config.yaml
train_examples: 39062
widths: [64, 128, 192]
blocks_per_level: 1
beta2: 0.95
shampoo_beta: 0.95
precondition_frequency: 25
max_precond_dim: 1024
steps: 40000
Rows from block 3, named by matrix and row number. Each number is 500 + 40 x the weight over its row's rms, rounded and kept within 0 to 999. All counts start at 0. Numbers have three digits each. After the name is the row's rms in percent of the matrix's.
# conv: 3x3 conv (model.mid.1.conv.weight, 192x192x3x3), inputs 120-143, a 3x3 kernel for each
conv.60 090:475452458489506475485530477518473450626551581471570473532518442472472528563533518523462451501512482524503474549453525481471521444447518469516486478487492481527447590584560553521521501512488492497431560495573606526620442547479412449481521491553505474479507495499469460457513520502484484486450463489515483539508516477529548483498490538483464433407471540631552580548479477524532538555534495487534514529577546524532516498499469475476510528514564501502524569507440512507547509518513486494428530523522509470491496571527465496495466486457490490512556471535462538478447483514511472502460443428471520486510493479510517502467471480517499488544507543515521548
conv.61 095:439528541499520472432431476455514482505481549516482476489472478513494487396518500535498480515486501504481444485432493457474467415412448456498492454512509485512501469485491417478431494526523475491481459481477526550513540549515546490520478500471527531483527523481551502502434498517478502481517489484548518493472491516507532562493468491502545468519504480470482491395482476353468429517487513480478483501531506556504574519518532461463487558468482637458484566521481543470530458480507420511504580577454502570528499506504599551483623537495563466539453476427493502497472475528509558560470486517504517576395430497403464491467475520557529452526490522516503470
conv.62 091:542489552516514513508493512561541550527532535507517475448435442469520526649665509540508580575473457476551433600543534475533516476482473561411536489484440523484484492468446494366565524445504473447542506492461426493504478494503507483477455445458507487441500489425458527527533527533507530478393492466440484504459488497565507537501467526505476523473498480409481486531534561580547511500479476486493458475501480435509441518488507483494413522542470483478451456485486521529491477475500471505482500459469502465459555488513423474500503506517525530451592556505492503513473469474471483469540515483538523492487475509522463531518495528485478485552518530529493524
conv.63 099:512518495521484510527478475496498454526514496550480534499419551483508510469533457560503482514478436535498471490477485530462484511518479574543411543554502434536580454520494563502492476410478492535532481492527463494515471523428523461510522523504496497573524485484525514463532491473392456533568517482477521485480512542476536562462482489551469499497498495503463508531491513506469463562515612525547544514488556469552430508464558586501496423451508536465520487495477457507469458487466457432507487561493505508517502483487531543510564504490545553475437495507516509475471471491512553492475599541600516543512541427502521542562484503486476498538447480491476492
conv.64 093:559558532492543538451464479483498513466491480467496458567482463519486520462554511429480573498472542523555571507564473507510522534452507402708486502520535530497506478386454480505513523528470494502502490520449527450507446403495567569530496513514546460525492545445485521475476525457516524532526485525469472500463494504537562542459500503529493463485506495456488522453482490467450480459497612489521496545508542530587402507531457507499516482470447550545507543490565445478453531497502542571441472481539499592518478515508494518570443513505472459511570472499524571497519491492528510565484442495433472429551580466446524462576494488464462446497516461561524510
conv.65 070:412484506519508459452474492586558592378516557386502442438469541508557485460518484592498531486467520523475510577440468495517522510473486444470607468528541487497486444513453582475509522581504432495533525476516553493457500517412476463488490454487549491545574481502531543530579537577636452393402517574543488444457454503466502528465475497478463486558493537427420463470429480443463472473474537506544437496503513476486515570510508460528491486476480493483427464451497386487507511536474551474415468523496487472473444514536520450496532481461478509523448495457452451477500492547498406446634554584507414556568522465527503500521455450456523446503506471500479427
conv.66 125:479491588505482498449496539509456524521539480424436562469499537553526434480509548522512455526487506481529554417518506526468509521541552462509481520481452505528461551478507468494441475469555515486485475501487500473465495519492497500462517524493513418474453516544520482468464506529499508588518490451457522524533543435510567409580506534476538518528518499470509498508499485498466524521512608498526445529476506501451423478543526534476499521525401454445555512501506542468515440492585498464530528502534524529492514509558559505508533469460513491529502463551521526444497503526453533564550509515436556427430499525536502514508511502485478390489523504482491515
conv.67 094:492540543517496458530496513511512504467531442507447483497464506532499488454529524463506559523539475521551497525413431497488516511520434498469674556507487470433550559564556526583487546539543486576575480481564468464418438449485514488404513530538509514506455478483429481519491549510452519462510505491481547509498536443459501514520452589517468446518534469455521458519494539517552497451518459505520536526501518424562537508512531434564479464479480452427407537489549465453411528482531519561517415456382449501420529545483478478437479499458511526495534466433481478468448491462444487523520514534463537537538521503521514503482510494476476581504469475467462512
conv.68 105:489486539550474527498520527442509400424466550506526446558440481528502460481484494637504459431527572479501492542441494513548493514496471575503450502506502516483470599479485542550482473445532455449464453482473505499493403562484556443465544514463501424446533545441502459476601498504464578519465466527507453518527486464499528525438477412496463478500534509450564553477501456486458472527390466445497479497488529436462542488524458453512540462524579526514550486538480486430585521488464498524464504532398528505487536472481503491591520467437522500519507574450465446485455467466570528497472507483584471500603445405505533482503470507523510518515504492510521453
conv.69 097:480521506538470492500488507526464564464511554486452525465503486503509530442475456446556373440545372570440467534501463493471492487535455418717475543511503443539480580471484498494520571391552481530512539507493510533494508444493545524489448521447527492465573551553546548561507416485473518528498471434493455473512573456464533517484515491507520536516478521502501438451487511470506499479542506517490482528531474447418546585531542503506480382540446545506480485483476477459490511487493481517532531437531462475478516424496482486524478486473474525504425456468562542533477435442555523493520505544505512452554520455544569588481504471483460532484507540486484537
conv.70 103:498435541532470509485489520453496505460452476521468479470450481465483488557558514490499355441522502484497423464572493473527507504497528321783627475515520570539466552460484539483432510499496513494462490473520513462506416549449474442455485501516496554538535505506485506502538444524468499505473519508523503480549521529567556547537474517471485535542487533456497459493540467479489492577457469525511512500536540479614421474517503512531458436435503504459444532470498509506571500552529481494428473590473474522495470488509516465493515492488429480510464486500483486507469507471559538491530488460427485536478513480525482503533522481438598516522499457523555548
conv.71 082:479471537471562444534470469563462467548523515439424416523587548536550472540531497501502607490581556521532526635565531469502501533507550562522517521501484540503510456531368458460432571500455563552543515534492484460521582513508510539508529494544490492489496546516505483520583438495505504494439521546496549461510534476445520496480487465507548524591521428540542509472500469525489504458531505533516496482518482481473473507530505515545512431369414543456490507495481459504483516454468565542529500509567449517487520480486428444503497498577499474490538599470482498487433478497527514486481515546533459541557562514517525536529527588418457511528526466548506527
conv.72 114:514492487466541476531516485551501422503516482534503517455492463505525426483489492563521472422483524529467489485516491527498517533497495505534531478503505519507490484413495507557553479496487613550518445477459463469485513518423493516563368483544537520470467480494499511509497517469533504503538569517501492469549444466508557452497510519486526471457533490471489534467499456531482446573364478482562455495454515461453489482495451448458506558545490532471428434515505490416521462486508521486485549607504543475435445521509565505454500466531477491485527455632475571499557513502494489460428490555436521513479455514352486504473465512478553556380559593535465492
conv.73 081:480422471498484510479512469458508538492459559483507436457514474496545481503604526528608441495437425544508426463442522468509469474558554610462446550524501515508457494560585566482509514525517501510473548499487536529548434472508497515447507549442458510560460515492514477544519532467478529446543496532461448478530542536478463493511572506474471500452556485418512480507433433479456466475528514493510472535564533542448483484477546492559502445453505503537580480461453511478527415413505504463441476504472520544497474503443459534509509472515463524471546409494509538502468497455461456529553459492497445501521408443511495533553478491483545485470476531471538439
conv.74 127:536534445443500486480487468457464458466516531515494498524488489561570450476504492432484462577452403486489455493528517486499549579464512486496535463466430527466478485471500456483469520471515499546516533488447477520540554361493531443476504485467438500474475498501518486436523528577521440538536522465533440528513442520497493519561484540490528481494514552463498496489469496513529496465534471451541460534490488525478482539523474464465447459567542512506401497560546486575577477508477512506512569497466450499527510462451478510581573551581464515531551491465499482486462551504577396464506590427471394519513499514525498535483519485496492418517504487531437457
conv.75 108:459520523463564452513498522583456480557449481516474518484469567484507469459552466489522472504491443540485505472486498463513474531440579557473513511457529537488548470458488504436503562417543511534513512519505527491485613530495400511495291427530487497517527483515474485524505482482554487544470516522529534495483524541448553444519496552477540521489518495493509484458522497489497460529493566572497542536493519455496461450471482404415450559490507540397393491446431485489477577554558595466617512511499525520519484473498495486442503497450484521439415560481470516483500494536561545468475508455437463464543453456457509550496460490448507465492487494428468509
conv.76 103:419504450493475491497503528514454504461544484561455539520438466463449480542526471492494485456526500451523455547529529461492423427477485470500512481491387495460516533488530534543466451495423510471511489521503475448453535460624514488434471523499519513547550541544509457457499462502450416489492516484491502477491510471484503495494493563471416469548506473495479471498526505487460512483562458490502525494527487458536503532469575464524466493546501476493512491550515504517482444464485505480463502479484477550550521508491485540517515506416504528472510444449461510502449473482479529558533530559561578374493518422512534528420456532581504535490551561550534510
conv.77 094:492431491509424448503459481551514507467426445533501482477480435473484469559463445511555597496527578512496506504530533497493499478465465424551522509529516549483479501413452507511516464466498524489477530499528477434516472493447474450429458552520463504583477520450517501496514495547427447483573526529539540604606501506541487517515503459493568481458469443495468484531548530647483527558534529468463499456458511491439470530510542514495507463488467460471455494472451528543563497504492486476471502427437510497516549503601504478498510527441503451497468465498478470490443478459460530493489618479557649492458528464475413465501527595511512524444488510452523518
conv.78 091:448486442509526514547564499401421425561513584528544484462522493494500472470461508437433468499473555507498503492512546482504545540552479441498519537502471515498474487495566453540518582500471544522574415477464448431420554637522472483536465452544467502513535511558474488479508506501478454444463444425482525517497506494495443532514522511433457501482496520580473552467532537547520471460554548443458497480532545571534476526495514495529528463544406548539549427483461575491557526561559462540516510417408420519515519546503485397376526504548500497527445496456482446532498441498457532499522421467423499479581480565479529498466512500460536459486485516505489501
conv.79 095:509503508512484523502511505509499462485470514467481418481455494548606512419476466460495514500516489519425500494507506483505518503506526575449412500492489539462496476487479460482480519485429460510485514525544488503484558448486510546554486477539527492559515521492524471484498486523464527499495454493480553460488504480544530504487469520473455473487495486469445450463476505485461459486549491569441502498560457546501495454499528510513488488493499440521494524472539461475534562556498498476497513506501462470530506494515487488493499501491481512476565609518504491502518558536537476510483460524485525477453485452520467493487478495477462479507483497520489525
conv.80 111:497490532519503523462526489527488530505570589492604473497513488538477486521521473447506588569436521466481447500516506461480452556533551551488553516496547523534448446399444475569489453555467525515490463544542542488470432480464510476570529470478480474499474538499425470521509466563495465447475429524466495462517485437468448465478508461479437487485542449475492508513508544504516476478494484531462503461530466599557551471564462531486455573491497564447504505505512521490448501593524518456490498475441549518548501487490464442527529438466499501500484517490525502575517538533555456435489576505332580653479530515503452490505498475423516454491486440456528476
conv.81 099:494529444482508502536495477467460517472533482457411443450473469453509532451494490491404420498408528506481465520475520551528552550480525514334522580446532503478528468571394550470458420489434511499463474472524533520540517432444454478513464513558473510451451473494505522488517495573464510456507541520476549507445503479515530514491477526542487474481532468450479489526519506484518466542491485464530494480495502526562529513482412468498516484429463500493442432502531512500544470488506535542539505476492468584503537471457497460480486426439477514480513491540486554521569552516524513434519535517451523489468455574526495463450500485442455493468475506443482531
conv.82 101:486508445467466502505498464524545495463459524494497524529645520531442459459486452531510498526496540517520453456442485538501468497462487425558438465530536484524471546532494515499451469479484524526489490549464508481522476503554458539544589490501521508526469496516480493451514433505509506520489480549495402555513479511502488483541491572500476534528511504497486479519455515515509530478548533520503551518535448546573533507504464495560523478462559556569480534539518434526438452521526478552435474457483498516477539463466541557543506560469485471443509578434498535436522542467520500549475519503454472478478460435510520417487435476657464501463489539489553495
conv.83 095:531484525507485551531525557537483436512450529510454509474586465492516473572553436431503452430528433511504377531483546511470523509463483431503510537463501603478451567452407514457510479487452559574482483513498499472519405420531482459460441491402529534536491499485511510506532464529435521545559511495554538492470496472444510501483520500459468536494476483455481514516436507472464402569565475557540511453593441506488475482574488501562431511498489493409566546484512479502426483484449511469539491472488428526519493493512439489521530523529492440530485519464533568441455546488498450473508500449498476423506517532524508460503519535403500472424548485403487448
conv.84 119:497517526466503528503440494488477618435524523532518549550559560477459552537472502435553493504454473474473492450533564463497534567458553498407511471505504536518503408516503522498544478513475435487520541506502441469498556537606443517540582486529501522538476473524484504487440568514538546445465510500505461439473531459514477475535506460513555470535470477456482454475506438495468490475488452487526557472534493473573579536501475498475545516484498493500485525525498514431498584560529580494536470522530524505460510443497464469436430519519466446549435387528526483417515518476456537462477447490539499498399434455500484439496496492556565542550475508469470543
conv.85 107:424527515583456526536465512509464432446492515470515541493554472462486491511519525517546408511471552517480540536502530525420488462484516566501588488503507555387481522444529506452474524512555531457500493483522505497489416618478526417554540512544510518501551499525482486491449434536570526497510527479522538522481495529477490447530465499474489475450462475496494553447501463490518442539477478400496473477476518504445524485513475471466484495466453462525427497515508527531489479533511517521451499484502486513541528429497495459503519497523535511471523521521505504532475528514557484511522513530424595440539512489597530533467468516530493590505524495506504541
conv.86 097:492490442458487503536515518485439407403469451494479483440472538540551508575525525550544504540541547513505513528521482461510526478473488597446433465460421421475528488504474550505502560512474510514496482448500449469515505495426483516521455453486520476485457538505554507528425536412421508528529493506615539447512498497455503465489513492521489533479526490509503486522445552576556534516541488445500473506519474445508493554487512523580621539486484409479504480475474498450498496487458519503524525542486545538511498481541438433449538465526443589494441496450447526533499446468478550502637535371529515546517456511388444479491494513497508541518565488473538527
conv.87 092:432505445528511482433503459454550503455501460500483527453483484470444504530553534569448487453531475532503494449459468479434485543612599424456486491479455531395470557546532565549559549470537475500507540497515498511492557534415518462442528488580536509488459492475490452487455554470544542574521514526566470534531474495431438438490496519462449477514513429488481458527484575429481435502510487526510515572533567460491501487509467553550571454416415508473469591555571490564575579484535486517500557578488484487477494532499474451474525507526455528509517537508557507532462448454528509449571478452438488398484520470484474496528463509477510510436410465436449444
conv.88 097:487479473478507510452530489472476519569564509456491505416478465419445486451452456513545493543489583477566462468567523517471505481494444413514491524524519518477502493519464472474496432440489523451521472513453518464539474579449480481483517483464491558517457437482479501471482473532572555576556471469441488497437522534407482429511526541490527481449452434465557547473480427470507509481540452561473545457543521516525575522505521500559531519508556481416468497485480422463498566479544544456551437549458450482477526523445548553514455460489429458460470504545555484535454531460510479538511535490507462568464503522479525490489509483471532525444468436460493461
conv.89 097:510455507455496473504490461486509516451463465564537544514490473464466489465481483499471503430495563555520523491486518486581559486501522446456446527506492479480509486498524521478522416526412510521513461501475506494509531538501529498539509500487489478518537512473499494501514554531505466533638527637477489480573445536446524482520484455495450462529478521522525539486454483471536453489475501485517502539516532471414493497494463527573484492505489552546580507475473443431503483484506477459523440519429530471559454463426521517550443517518529475429510516524487539468517484470464445449576428490484560468519508492544558447476482511553532543490503459481439471
conv.90 081:526462499552485442472474514462498560547538512440500485453476491508502557535467474442519489553521490478530514517530516524485541520493467520499548517585520475539458529506508462473482499470492491497558487501453483472467480458464479461523506491535441496514404530460514507464455551495485489446525561513460478434494476505528549484554553515531435514494531503468477457493502456461437452542619547572499499454539549466467484455462475481511501426480429502470439500501501433491517443485518536491450480462481450465439422513460467530595490529491569483542549505568457505542477476493471506485580565531492583548428456509564504458479557485484458536499470473462373520
conv.91 118:506459507512517473472458510529473523458475464434494523606565476498514546519444461504465462529483527525527530486502489454468497479455472528505532516467487439453535486473564474459583518485492494501493518529506529475462559464458620476519799336580502483506490545518521508497495488513469459484489463542492533522498490479482467535480491514472518520540479456548491574493562549531511538516477496514505504482495510475457476506545449549471492561525467578454507557562494541516428520505525453524504521463517463463526555495517491500469569481440518542474449532564446496507488517551453430502478460513538499483540525558532535490539520485564449482429487454424481512
conv.92 097:478416429489491495482521503508629541441474477527485443508517483505492553494528542543520554483522449430500495529502507533500585531479532447440491502498517497528482517409444517547481512548505567482503474486410456464406454558577544507427511465505479499513525511506480517488523556453425456427471492513562445496488450493499465415450482501486481494442514491440555387470542432414474426518528496539546531516505451532601556535522571562587494467528471528436569519485502465479409511492512449510432422513440552489478498523488443463469502514541493479556488569564557526543463488493500449516585536513445525396506493516493510551467527509418467531550532532518511543
conv.93 104:525493469403535468522472527518544504469457422558537534435492489510532496478495527587439498519474569463501487544475456492555501501456498580519577462463399432511514449600407526424501466475469412479440503458495494514495519425458512496480466524506556512479508492446485494508548566503559454531451520443531490471499528590517508469507506516501507510502513567507528443479512526521501518513544494528470612497478486446492475514512497522479552528493458544494518540463491523523575475487490494481509527510525522505509487514525425517436515468517457562467562441557476513492494499451535463455440510446525575500488475550404496465515475479462474401527473523556499480
conv.94 096:458539464474513486506511495540503513439477497492448481484501519516502495559515544525574542494506524511564484519535608502481490562505481450547463480524490543458520390441398540548478516448451506496462476483527540541486558583466534514432521510492509483507489520468505509472564487560547488469437474458577537491436446511513458499455523471529474508489495479534503446484512543510545511532572511466500497506539485446437468495494527574492509512506515489501441505560468511517547490514491522501486480403449505493522586528531452462400444475467466540475590573606494529525515496480523527542546449511467505508541499514491500518578542572508490441472492509529466469
conv.95 092:539462498489522486573497461492511433507460574433510496489484420482450482457489493501487487471550481517492527538510538535486561478446444422385501556405524503497544460544479510473564526542467483493470500466491417452462530523514479471437505480499517523514512474526446483522601550506491441465437497441598512507502483481455498534568520514530493481507495508493489482476490483489542492481472532531497499485474487424360406551579485516490537488538551440505465448464543565523501498493493435535486484446517428485432497455498497503504478525526555516529548532545468505484535528494519490559503494453500373576585488565487506442535492495496501524563497480436455496
conv.96 115:519514462499482485480499503560497530501571544506491515445480527480513469497475476602518510570426588629467501455501480504477537436420490533490539555493400444416442455504503541486458473482496472527547508506452455471537445520564504568551481538476527518514488535472549583509509535507549527558473518537470601527452477447538444507519578522556536492432530500458493484497521450485535519543496486505470539501545484494501503497582530533497540629550460532439510530515494455466437405495567477457540495436457485550446502446510571555482488532542560443472470465606518528479462532430510574459439550508427553489488506508505568460515539535489473473460509458375544491
conv.97 099:557481516457541481425508455529579457484517633513495463530521468444493506538471527405467431543512450502486460507451454503509532490535434529504510484484508483511483531497468510443401492454493506535468487461496504508495501444526544503495538526462518503453464459613480511446536523514433394443541496523487496532510437483528435443533507498511521477488569530537625567458505416520542488559495566441524463535479529533488479443452473500480419480540557542538557540528522494469518533528517519504412468527446495473508519489494541618473425491435579493466485533499517482572575546444492472477480499511405480518470498445541580518439448470502491501479486524468506526
conv.98 096:534481555480514502499528485461508472462489493497466444484541420520503481487496519405528489526468488485540491532489493483526520444435478509551503483518474464518534506457571510538547494485478517507485566524559415443399461519464559464477538503500599575558510490470461514511486484510501510567436458469426458442493491547453495519837554507484536423479471516520520512487503544493566497622486580532489540507546467544494409493498529510496474506452525499509472542525519486497490515534525529502485534489438486533544522459504565501471489510493447508501528551555507529519541473579487482505524521512468471412451487456442511526532503468507475435485515520419520503
conv.99 099:521472437495494511500549522497432523538510499508489464517452475464480469524551548467450472510491470426455421527517501488479502502486527580550444503551463551575571491458528470477492537533520568523533487476523498498492484482542501510463529537554473451487479535496571558539499476475487506503495475495470466558507482539526510491494474481438442402572523502456531475463488476547528536445569447507521554469476476594352566540488515481505470484535441484523478506503491486507497522517485495519514566374534504496463428472428471466481484530489505490498494457391532497517580565605514503487401470487515533473462505440527487507518515495483425592472481430456482440
conv.100 104:515484500480486480431534542459526456501547408515462499476591473446487546454506486499573559566441525494512548492547484532481508488512541526480462454533510498512440418574425561504482537477464458491483510553527490491479445475526531547456402491622542482426483492605501481533512545533515472494510496506589501494479525514523514496396485503500461501515521514468452458474498498460460507592543505485495484522512566471432514519488512528561528497518508484541490492466516493515506477486508508516455536461479476559512464526479524556604464473566540573500462539506532487476499508497502560487517495474488551370436526409467500482541553465526418365417515450479486514
conv.101 093:601605589517523518526559553498539567544533520576532522439463435448436418461480514463492519483561486502483516597568566533524525620572561522529499525455471598499579506487507558503507547523558537590564540522577503532494523509510459537480536558516458511511497496502479488480532498509513472498530539538479473447474485462544515478492451458444481481564511477479533488520523547551574527532542511456471482438472464511452501479510536491459505515501499467493507519530520551506555533537586545543569497442502520546504528441466416463488494513495505508469537468523589543539583526582518457504511526430480472484555576598579551553531541513510496453510535462488500489
conv.166 074:415484443490479459498501480386449483496494474577483501435531459544467502465515481524483491465523509465531516516583539556527524529501551554556521488487480423482500553522543480534558544479495322506496393504450487519459539515479470491502489501483413466495472529490425500447458524494477463479476493438421423445433445470487481482416511480481572559513471475339420443377388442362406400458438526586533507511499490548516543528531516477479499549532526449474478485441466457484493484466454535542476617511513568489521549551552500545556501526549545537482430496409534484479521469462470516465492534530450491508411443449476499536546528466426515467495499467520487512
conv.167 113:510546428511464502457482527484490556496478490523497490513426471513526521515507567513464520527510506477450491513501494479526503492484462496529356560399526444615422482494512518466528579453468440468460480519487526485526379504546589424474457494457479549463493492492483473523495490508498466529544517534522450435579487474503520501483512475530468535460499497459494459500463535512576534460512433492534530525520481498537499535479536578545549478477503449464412488503521450497434529517519497516527500502518509511478510499478471456444544486414569540503534535537501482514495502451503498468517538470527395447473508573505559493512510543451392552425495452496504463
conv.168 087:503509495519478508603464480548530495467505473483569485485438462520513557512506456438493454503513496422529494528525500520510503510504507510578557486543471552536549564476602477465455520507514560572589470496530489464415499475554470510495550443497554524517517545485500562553447512434448425427383475443525632486518498513403432504434521549505496514481534445422544516506565509544582516462453516457487459502505444590524502477541504577574528542513517509446500513521540507505503482493466539490590498510492484497457517462515490479493501527567527517498471449517531455467504532542467488519498488466517532479561509531529487558457440484504557553457467521522504483
conv.169 100:481527472515489467497448517495562470451469542514414472542556515447539489475469423422476470498479512520481529446481471485515503533503517450463458486486530579436485490559476490492522533556460469498552497515463515481493495491560579470496514456532478478511448533488506482543514538505525557513490459504399536438481508454531531511507490500483508510520498457480518473484529507474485419526470526498541529588535509480507500411538441459599455525454499526508464546495532499513453471514502589534481455528473491522524474524493448458507483460447525516474490527521498520488514519508454476464488465515514480481458484467514446520469616514524511453505504480431482483
conv.170 085:522490472479492506537488481475496397465441498529507488452479488461508483501550520500535455424484539447535522537457438464497533470448500397523453452489472492469468628454468464441510533445447413531554508470486510502457562553537523523525494486468518492466485500580556542484575574575558517531415513491456512508483437537440523449430526496502486498545522506526509510540545552525538534484486538577600494538528524569540508483519512494502520597520536454468510541464512461437442540537546558473527491501534456491485517497499435446400456525502480519504522519489434468486529476487491531544526502527532495469522484468466530546481477542398531517505522468498511445
conv.171 118:497472490479509503493524491477504523422536496471471475545403513517507507477497467469479389494463485472563523520505452443459561507459549387634409486529452486451496450496485447485505450472472519473420467546477457529480520511357491526516483520506543477506438545481514505509447528438498477577484460507433554527490493489520543486479575456559483534479504535498507508464509470452469510502500490512509474506479525497528542510524561534522514494503502490496470486496474487519399520463525512496458478446488522464485465500466543465502480494528449494501498445442515506470481484542506555473521478512442475464482562475503560527449522539493369546501528462478524498
conv.172 101:646518490482490513465485534559442507463576508523514459460479490515512490510510524446533497577499547547436492531475429542472492524439407470411532490527492486506518608414580457473466432500484450510441521465491500492500421421498543490544502495510510521474460468555503492448526484492481470497481524465539465526492517451485538548519521522500504458464484572444456399521475509547500495484404469492503501472494476570531546508534461522522464480406534481479452533482542478482421516496426545483524403407422522458519594529540505533550518501501531450443529439444484456493488507426549453464454542499502525472498513515433458493472490505504414530549473571545537503
conv.173 108:479494495492517496475474462507540542492482506524506568492511523483513523497511491501574452491493521497558523540577475441484522496558530537462518595489537471552574483441446497536574492541501522509510459534448556443546475478536506490518500459501529472517433501562497531427479550447487481513471420455509530544553489539516517534482534483568470495455496530539503475470503465473484474605552519517519482502475520551493509472529490478527503523541527457505519487470467495466449459479461506517491557541479516512512490470483379443468499512514515458461412523494446446591491493460533497439558485467460474464537522522425513455475514465450462480485489559556490526
conv.174 101:440464475485521475477491444464499484491518542499446519490538497450488513436449487559483501473490449502373525499540538493475505533556508482473495486586524497396515446490485503500498552478522518546480479533460499463481512540530548510494526474463481506492534520544532555539527545482450492520449471503533542475506485515503499496516527536501565481484531480509529507521511461565504474535508530480498527481510497454494538520466540545446414547527472523534544486450476486465452470495504501489515468540483520415488567373550524523565516469507537478472505504567471474501465424419498469506529524516482635491515545521496530516495482536429470484487477495473479458
conv.175 099:500474496528515515535506477546499478459504554486484465485510515520485514518533467324507517537515441391524510473460497478524498518459537617463435488482443518533501498483559569446500535451496502491476482466445487504499545667513484478534498492577478518479534489543510475474569543476517482542475497508523396522466485452517536534492491587485487448511499481511477508489467468518467530510576562451494529501508515443403515509529574524452449437526515473552516531513519514523458579571493507480518522451499463527489485449527469462376505485521479481526480472488458543506505477548472443571378607466457539526552491447448469502521444501514493480481511474482512526
conv.176 106:485543519511483488518538504504514515506566525445430444475498470513489446524470505532413606499526499506515592532422591529483541493503484530460443485528463570490573432502482555472528508491469544559562499533430462465478496559469514520450468516477497516515547468472542487373472464488481472456479523463480446436487465484476490547480474450490505449492466485488536619506556504449596503489491557494496506507459464496469469538533566513517543553472477518475562482485516440483483542489515532482478494583522535548513493522576438436546528433517486428507453536505525451483474580463508478521489535433482468475528554533495522455511566467518504499526481479507441441
conv.177 119:496519442465540501535556489495516458534514534514476512452600522558507470489489535530474531498552470476468525544483538499510507491519538495519505476489500496471493671641390553597487518495501482475449499533527498547501472446424424517524484509470529477498482457484449503459555478495467500467536467482397526611452474657514483589503511532506507496509478493435506534530545499440554495577429414530477467524479516496434491511471562510478499441350416495433499494492520498516508555515549521534451451466478500468525486547463427478500476489491517501498480554566525470471482553485535461520392477520484462436446453507502496435534478505481517462540463491530495480
conv.178 115:566485439462520507466555483575517527503468468485500493570541501469520576467462545474547476518499501463455513568577399499556492538536509511495534503483463417462530517540568392468488527438470513531538496540504504537520537509508534508461466549553420542609546505458531485511462482513493505598537456510568562566449512525445445458400471533537527473480491524472508463466505539508517528531501543470513546473503489447561540499540510521470443473517524500478461546465545511468445510559448566519446460459527474538450539525555479531448489472447510524578412432578547507470496475539496496514440419464456422466472514518473458570502528467491522481552498446573522453
conv.179 100:430513490469537504395513503522518568471488415433483475501498549514538497497553538492531495523477559473538542482488523502494543460447510536541513466512452520494464492509427428497446448410446527520509514503463521489493486545622489536592502540662542527534471480470430432427474481482432460440490546444479524461526431516473503475533482545543505543514562535473512485521490543495520535442511514480484452500489494496475501543500538478546505639559603639475554593536536479514456502496424441494350455419440500514559554545533462492496560496482499544489508462528522459509579475499512537495504504538551408620486487484472470492469496511554461592565502536606463553
conv.180 103:400525452499498497432552538520456506446485493492439494487482544494558483486449471498489468480454462535491491468515518483439525519489525480546468511455488518500526524492586531473523529537471499501504522534498484460534433510491507437513499558499516525577511505528517502491518516498499476540484465459518580484535497591529481546471543418542507461510497463494505446522503529508488459463533570491531574502544515504543521503463528492520445417483447544483537533523452437564457455532468491479447537467491496505465446495464522496540524554510480501487516567497543592507479489495473554524531550484497422522465487478533530496532548502490430554463544504538471628
conv.181 081:576469485427526520549460481454514490378542579491522473496497444460519517590540558599489401466521519579526497482462619504507501497505510456571448488481487552464508568490465499469518473488414472467461497577516491525512552444459536515512491519490568513445505486519508517503486520502432505449522495486447476566440507498488519458517511467487456457549486465513496511438452498460491474583531416516524425535555471548565537524499504492522522556583522429486465491525507445468561504498500530491473510459423515548548520499545440432412524535536550515495557502488460495512550499503560497467502586548451461517532529552533541516554578538468525519511511496510482585
conv.182 095:471475473477492554478494468548549549470503502535532511534498498479483510409521476481474447569527509461486456499442501472451535473419484531468479571479485582486474461537540509539493561525520449529501524533460472493547550473492495435527524429516507511555509456496511531548520530536499420415535521526527495477497511469466515487527548483446480507466473475495477505532539486475530492483520461474495481512607521524579469517476482481507489488557476490430381465506513459476491493478452453472459388469430496468511536515529490480458508547509489508532506554516489608495479488473524498473478536524544504478496451526501519497433454424504501493492507476458524542
conv.183 097:531499447489524470431466490473496499444517524526517502419630472489352418502519461408508492442465459527540506547492539510507498489516511480421506519546505525559481478498486471487488502508504484506474484466492513510528535401554522524518491466495464527547478456528531516475449506460469442495522554578537573487513521452491535499529475521461509459493477524510483478527563456493479492520511499505535518520511502526589508445454510508509533479483435555531461490506498515508484540487499529481494549538469459511554511530435489457441545489533482476445538577502552550467495523520538444462486517473492440487486491476514511500545523564465519501475454465485499527
conv.184 092:528456492500553491505490475520516506493440481470484395491508530519509541630565618444444435561470494479585571459477474502514469609538518484458616519504524509490479517437438509501541467468522468441465495501478529467476551468544478521513447575561478481445459482456514483480479500457466497464525534559508480528502507516531485496564546546502506504517512547486485468504523416505508419538474471477498488485507498432497470507473507510483451472481495503554546498475508494491440475488494547524525513496531525494547470493506552553526526521549500488525581515500508518449542460548486471518533499457455511521436467521518528511506497519527592552462477463480463443
conv.185 100:465531488502506466458525525445551526493487479501491488438591501488484475497575486473422432533507474537486486453489493452483501486499517505432466506519440482480494437498470422526471510492515440502443577491474478517469533568506476451506516450432524473499524518536482531466540521463486514486540486528537521513554497542420536508515505513501510493477489525475425414502492497494540512456487459467539518492568528520457503475541458496516532490520533478478445525479468560543482475522495447467503471504498496458502560551500403586519467495467522466496478481480471467501482490489533504499532567447571479530473467406504525431494529442539573541493479502521461485
conv.186 058:471571487520477480474516456479504483511493440447540524461460434535476515550463475524503389545556508525531545440430446432476552527552532494510556411449477447566541386535523518507573581528533512542508509503503537504494571516606505478513534541492563509526537504492566530521601526534487473509463453454543548409434462466463476415587431505502504495528477519495507482464473473494402475580559471523533503485495506484587535520518507557541560502499447468454521527483533508535498440461471474493523465489428485527528510487494607602536535520500517505550496418427489463487412498436502487508486506503573534448422527519532536610554519620503434501518450515484511492
conv.187 116:517501519516520508457510491542540439518493496485471463488480502502469519503515499495500305428474365483486427554477413476477473516494530475584294497500450522429515546350428508457507501482466458475395496515516542503515425566523498438556472442538516499518554551503456561467536489457512495504492477454544502514525494534535501510496569471472482457537447502473450471486465521454547508506405575494510422497490436489504501487505516509515556563536490532507441518511460512476528473436541486460579431533490474528476464482501561552357450476500505488475515545484500507470507561457543489480550467473396342627479492510460505510447470538527484541452498493498560536